config.yaml
arch: "unet"
model: "text-conditioned image diffusion model"
dataset: "rendered landscapes of hills, water and sky"
train_examples: 145000
image_size: 48
horizontal_flip: false
conditioning: "text"
objective: "v"
cond_dim: 128
tokenizer: "word"
vocab_size: 34
text_encoder_width: 128
text_encoder_layers: 12
text_encoder_norm: "layernorm"
text_encoder_norm_position: "pre"
text_encoder_activation: "silu"
text_encoder_mlp_ratio: 3
text_encoder_head_dim: 64
text_encoder_fused_qkv: false
text_encoder_bias: "all"
text_encoder_qk_norm: false
text_encoder_parallel_block: false
text_encoder_inner_norm: false
text_encoder_kv_group_size: 2
text_encoder_positions: "rope"
cond_dropout: 0.1
norm: "groupnorm"
hidden_act: "mish"
weight_standardization: false
padding_mode: "replicate"
pixel_unshuffle: 2
widths: [48, 96, 144]
blocks_per_level: 1
scale_shift_norm: true
attention: true
upsampling: "pixel_shuffle"
init: "orthogonal"
residual_init: "none"
optimizer: "soap"
beta2: 0.95
learning_rate: 0.0051
beta1: 0.95
shampoo_beta: 0.95
eps: 1e-08
precondition_frequency: 25
max_precond_dim: 1024
one_sided: false
adamw_lr_other_params: 0.0025
adaptive_grad_clip: 0.05
max_steps: 6100
batch_size: 512
epochs: 21.5
lr_schedule: "wsd_sqrt"
decay_fraction: 0.3
final_lr_fraction: 0
warmup_steps: 300
weight_decay: 0.06
adamw_weight_decay_other_params: 0.05
Rows from block 3 of the denoiser of a small text-conditioned image diffusion model, named by matrix and row number. Rows with one number belong to one channel. Each number is 128 + 24 x the weight over its row's rms, rounded and kept within 0 to 255. All counts start at 0. Numbers have three digits each.
After each channel's rows are labels from the 100 images, of 14848 (inputs lightly noised), where the channel reaches its highest value: "peak at" is the part of the image that holds the peak. Only what is clearly more common there than usual is listed. The data: rendered landscapes of hills, water and sky.
# convs0: first 3x3 conv (model.mid.0.convs.0.weight, 144x144x3x3, each kernel summed), inputs 0-143
# convs1: second 3x3 conv (model.mid.0.convs.1.weight, 144x144x3x3, transposed, each kernel summed), outputs 0-143

convs0.75:123129132118111162159119139131149143131123135112119118124130159155143123105142113128136138099160155109129130071053128159133136129146103105098111132146125125173116082168116124088154124103085127143095120135131122175139115120106143126106114098110172121093122120090128102131118107148131107147160118122130122131117135146136154170153139107090142126112082106111113118155112134152130150123088157107154158025129155129141105137051126141139131
convs1.75:168169148117158124134137051169130133142123164134191102098158124072099103123132128120129129117122140112094122165111121120196150123151099122066140113152150163068158133142120106110100126140133141117128146107126097124149104120113109109108143164141076148114146111126093132141131115127127100061150165123140149091154117120099129098094137130115142114171101155111121132112140129134109144130140125123130125128134081149112122109131120094129132
peak at: top left; top centre

convs0.132:116189151124161167139097120142152129180131103161142119101105112091102079119123140161099173117126105113098117137139144106116175116141119160153096140094145088125120103124099130158127111126140118120125136102143157130154114106132150121117120171125082143098117133128113119244107157100149115121088132139130139134133174127156139117132137115123146099119129122105124079140130094129129118078156123099131146112128138081140136131125131108124106
convs1.132:117053110122101181142116081114130130112093144125135148118124133141171168157148074137182119133138110136149129139146125183145093156132096141125121100151112171162138157115120163111096156167101129076153150173161131114155145167155134154172137134113153149108112133126128151154139121133107105115163138126100106117159135145123145109099102088126123141122153130094115124103107156176126136125138117126121152126116127141129119139122133091080102
peak at: middle left

convs0.10:082090155079157095128110103125138122169084082128141119136158109146151134098162091077109173153108131126109113139155174144133145108132130149100139118160175105119097144158090104128114118132107143130161143120157097116100145140119097102115103161136107123092123142086126122103081107121112095112123130115119094109074133082132132149099137095137136120132089110107130151131107142119108118122112132178110150151153145103114115127127121142107187
convs1.10:105159100117105122133115171125057124110160174120102137119103161111131164122123129097131085118144156130119127099151119161105083120143172079113153118116105151145134136141134175132138144125164137092163145152119165155149093104111084121100118179106124120124131179125115142153132131153134133155130109128120154142124106140110145098152136148125101150126105158108130062113158122150142133164102114127107114146118069112125104105158115112142084
peak at: middle left; middle right

convs0.92:089134130106130138150128195129110147162080150107119131140106165125160116105168131138160115157134132098094176130098075135133145156139089113113073162164103150128120151117108081151108189161108156124146150131121155125122111096151159162142187145113134146145141123111131140127118119109126124132114090128125105106122156128115139130128136147097156142126077160143140127159113116171134135113149141111104119101092132087142133129138070118143148
convs1.92:113090113138086144139145087116140098125187108127104137133145086129117142121134120089115112130120149156118129137138183144139077080141126118098152121143127098131128098173178103131156119110130121105164117132143125168149136137140126132119092165106135146132154107114163169153095107125147073124144190146122154116119149145138134101103156101172154146109126131078105094109107160084103133150122109129141175105157106154124155125134114102132121
peak at: bottom right

convs0.87:101169140138139134107078121109129140133079103125126096154115106132133166140152078098156118115131135138169093124128068071126150129086167059129098136170119147146116167116124176111131152141138154125139112129126139111115171117135120069169130108151123113153100152117173144106127066109136151150142133164112136120118124142122132141138130126128090109133155127171136115124154133157126169126101148103098140153117129128105120141111155159113121
convs1.87:123150097156135128135098079143165146134173122115121127123080120109114121139101126100159155131119142175154158113105086178130110115140117106118151138152097110112130119163120130120188072124159151145158153141133094151105139163094122144129147073152152144082125106138117143102136163110140126119096125101189153111113150131112131119081154146085111139133112142123096110137124090136103135165156091164129131138134128121128185146117144125149140
peak at: bottom right

convs0.71:081090118106122099102124142130136131174108146114131105154087137096144107137137106120123139130117113146136097180135098126117104160145090136118102116143139155105105129157101164117115160123127135091128154098123135106113153150104120138088131097127098123137128142153119131216174148194165160147093118080154105133115138099154166107129136095190134125110088134141151135115115136126144150124115125116167136129102076135122102152147130108127119
convs1.71:131162127120141129115156103118135157128117149133113111127164139108111151107120126099121113121120103089104178093103167087119144134128187071130162125113149095115140102056125135132131105102140096144110122122128118143097091130154166139113142114160120119149073116136135123130083090130117100096145172111135119162128100170097122123153101115112125147111125138124113096145131146160144095121135053143107160134143145080128105130076142128115121
peak at: centre

convs0.66:124137142118161115092124128134079126172133117131140153116109155170131147104105115106179120188130134104132116122115148087131139107100127107163180094140082111141142126135117159107141143152097168144126140177104101127139179110153138158100147111090113173111092106155146150164155167144144134150142148103107147113124152091135149115137152168093119169161117110105123134141080159119121139134138136125087131127113119146098106124143086131112159
convs1.66:131117135116067146089129134137149126117111120163117094131136156096144127162130154121127116122158115149103131128145055163142143144100098140092129128146094155076114165140086140159134126109121112147121137129129154132153120191171139136131136133080105144159109137108142112107124147103131183107139120136124141132079138086114083116122110123152176129139153082100141118073102134151145121156143114099153150101137077144128144145124120160096131
peak at: bottom right

convs0.27:119140131137104147130149170117076123173142146163106133125124123123101102068117161160187102135119126155092119142134122131191131149114118097079129101138096136122207092117135117095153181172155088130124120116112118132112099132155129123148104150121150131094123129147118123080106120126121103134157148122134122123091116154166160181142127124119128120115149166132133162122088114135125162128140116100128110124100139136115128084151121105104120
convs1.27:128135126142102140077108099119123096092141157152113117125171120104150111179149152154109149110119127154147180108121170078070175081174179114126159085148131138159125132128119103106129140153122125119132113123091150117168105127151133160166168119153125132109094131141103128139109134166152142126153082139126161109133168112110169134113150145107140166131128154134113139148112134142116108125121137130162135120122086163153139166141123129082129
peak at: bottom right; bottom centre

convs0.137:117122088100141117129137184153110128125132108122081175119134132147102127121117103110118124141143128150126138076135130087153137187127084154123087148126126133121123121136085119123131079118133140142132094154109115172120095161142102080118172129133176123171171121124214126140116125155138130124119105078133125119131114121131143153147155103113120130100078112097112144143081114098120120118123167137129139140126162135124078145116116096108142
convs1.137:121148137123064113124107063113150112125143077118119105153116093122146147104114142112122124169153149135109106138104093087075149076145128094100118143108130116107147109128112133130132095142127137121182142126104098095072187152116135158130129145107120122113159124155110160126116149105176094110121089108119124135152153128119161144094082123110131134101138128104110097132136126115123186137138162139145120093147124146161108089133144144108151
peak at: top left; top right

convs0.20:109175131090100118142111085089161157126151150118121112083127122109143087157145121125129148115118166112167131067119088175135138099117185122086178121155131166102122137121113131142131100138107118126085125111119107135124140172117135092132117106114146115099158150119108161107129143094161134104165103148147133167116129134132139108133145105123090132112137095098119130104189114097116095114121095115126116132098115100134104136140191116142142
convs1.20:137100152135150149094142141107095108110148103138118128156096140157160134134144130140123101111138136161139133146166134095136145145156066106181134167114153079131173130121099093117107129150148138094131180124116158135146091130140122152130118187116101146142117133139134098153098137122120123119122187169142146136136143114110125135132127154132138100104189117150137104106093120178126132084076120132117133087139090115170118085147152118133146
peak at: bottom right; bottom left

convs0.121:135104139111120109129149159156117115120138102106102143163111129123091071111111100139122123110108137153136118139139126148132149164096177139121126144128057150119089091103132117168125138160094106118150149139144116096101117098133151168117152096146183139137142137115096153149110131102136151136094072084145108102141110075149157107100150146146137142130127122148125157170141060134140153099138137159163157136132142111147095136118158102112146
convs1.121:127122125138157161123175090151147147113138149116103145127131124127140147125150108146072110155114078124143157128114160095115112131141081168133107098129165130193164145170136143095127096104137155140141087090103139166080160139156145105157138101147122158139114112156131152103115109157139142133132145123105119090131159120122123153134137102091129125114064153128130091145142155126122085130114113097122154149161164123136120155151100177131151
peak at: centre

convs0.68:110164126123106130163114160134101155095150100134128154148137133114086139184095128121105087147159120136150127115113100141063116111110118175110117116102151091096166110163179148111135105102180151131102100129117104108132175125098131118110148171132139102125147122138131116123139137165112116137109165066139088120136113133117108137146108120169123113096121195118116123121094138102102121128110137074114164140151126111112131106113150136134148
convs1.68:125087102135126116146120112140114118143173124141059174117124122121141128120130184082142134109118156126131167151153129127148094125139144089116131162134075096108101137091071121155112091142110124090142122104153153158099128132109191120161114144085119091156161121121137123108100108123165124113155117139128105149162139160112124094146098136135173142106149130153087129169116140146134133096113123128142097137132110150103097137094114168117125
peak at: middle left; middle right

convs0.109:128133129143121102155120142077128143139108095095126158129173126111123126154158128127115108121085098124117165108112091101124081085100088148099110109063153108110116112153137078102104086156093093089105101118124119109130133118097144111151147114114119086115142161161105148104103106106122119076117112136112141118133136132127109100134107089144099137076162097146125134117141123113126150193121103141148135111104127123106086119135121172148129
convs1.109:145149161133141149118074147135121185116136154147147104138139100116138158134069146201133143126100129125127135115099133114146126115154138097126160172143083132053090113101128125176124137079161121120127146148135109122113139139110125143116092140116079174135132118115099098128127159112157116156144122118137084163143116139137111146134106144132133091128092094113157150145119184117155091100119112109120111105145147118131149097150111107120112
peak at: middle left; middle right

convs0.4:162176140122144123159118129100136098097145147144149138124110140089121149104142097134160148151118118156135117118170130171091140122145124114183138121186151159148085157181103160136111208148151129120113100129126061088143112109117123153095139142124114125098135148152153154141137122139101145117144133136141111125113129123099114078092114104079082124136130115154131136158123134110127129162162101113117119143144128129119105150116119150183139
convs1.4:119158152139141111107121137164128132150098078112143103088128125121166092102133151162128093127124117082150148147112048139110132120127133133124086183139148090103128150180133100148108047113133108112135126133128176129145128149125152115113079112100173120145159121123139123150119150147138162145115163121129103118133115108176127120113127147167144125139106091127107134134088159135160153130108171106108110105128135122127130119133162094106132
peak at: bottom right

convs0.74:112173127145102146128126131116086099141149148136125094133134129143125143099122164139142180085091116158192137093128138166091091137104120083084131173135151109102125134118105149133119099098122108121138160158149124096164154100073149180124147134082155103083123125175152106141148140126124132115134137128146131129139105160121116121136136144117116126114113103166126131133141146116160104165147091108155084105091131090113099158135104138135116
convs1.74:092140139086154107157120142100087114088085121123125132094088102130133147137115098122129114109143143170106133120111101139157128147133124132119133126137113098086109112147079116145138138132080169135126110113145098126119146163127104176126147122109041163145128108069139134120078147114103129137114117124097107170127135116123145101148129126106131097103163137125093130153122147167140132100104107135123113126121130165155155087079137126076095
peak at: middle left

convs0.56:123160097108124119094147167090147127136156118119105119126116130139127103124165138175156129133129186118126136136155158094088114106105144124101134099146121119156102122102125111147130205140105122113061155124099113121123097072138121128143107120138104133161108119154159153156146142132095159115156130154103113133138149087103135075093092154093152111144109149115074149120140113118127124105141148116136137127125150136201131129127127092158118
convs1.56:136110144132107118141102104134134147131134139117153118111145131162104077105120122128143145120117116119132171116097048114145172069113153089134115101127077140135106105126173121142090084098153124178122125119152144130136108125116122125108105173153135159152111113133195095103125113115117133156130160112092131100109143119150156157094117166143117103100105157125138161148120151110121150145174144140133072123097138141149128086123137123146152
peak at: top left; middle left

convs0.42:132130101098117122149137141102086108125123090130136123175108150116109154117109127095092110109147129116122116142117101163120179192134118087064102135167214104124124127176132133129122105098142129122158118146122140124170128102128123129137124178107125091132130196146107114073124102153134103107145118106108114078127139103149160129144161111133119154113140163135103132128147127139130137097126129135102146112127145112114112111107116130145073
convs1.42:053153102093138101137155136082076163127113112120129107125128146139140130138136158106136104130130170157124148125148159116150130131143099141107114145146136068082145108140096131107139149074088146134168166107148142118097146131126144171114107112152117150138160134116141084141112148115141114128128106145145140145145162101099159118117120086100154124097147116123113157107152139126171156149131128111063079123161130126140105125105149163097143
peak at: bottom right

convs0.30:119173113099079158144111147102072137130131146102087146114143139105164121126120158130159080119118134098164100093080128116130107092152111179136126121079106141116141139132135145126146110167126110141102115114096139129111111128103119146124119121104184103072142170116124145100086161152123099111135153103117160119133123156156161136158103146104133122115110088143085109124159151122126156172129090128124133104124139104140122102147141109140182
convs1.30:190129123115153084130086150141136117133135129128090080161123119127110145122112143106150188145115119100123154131133133120129136156140175063130204127184089111105122118169147157122114121118142157127159146172162121122127155117120126136145113130129135122129077114091131131143136090126158144124119124107106115117129130166121152150121133122113133128101110112105114106136106183092127098105139114148175140149133128143150156141137053150123121
peak at: middle left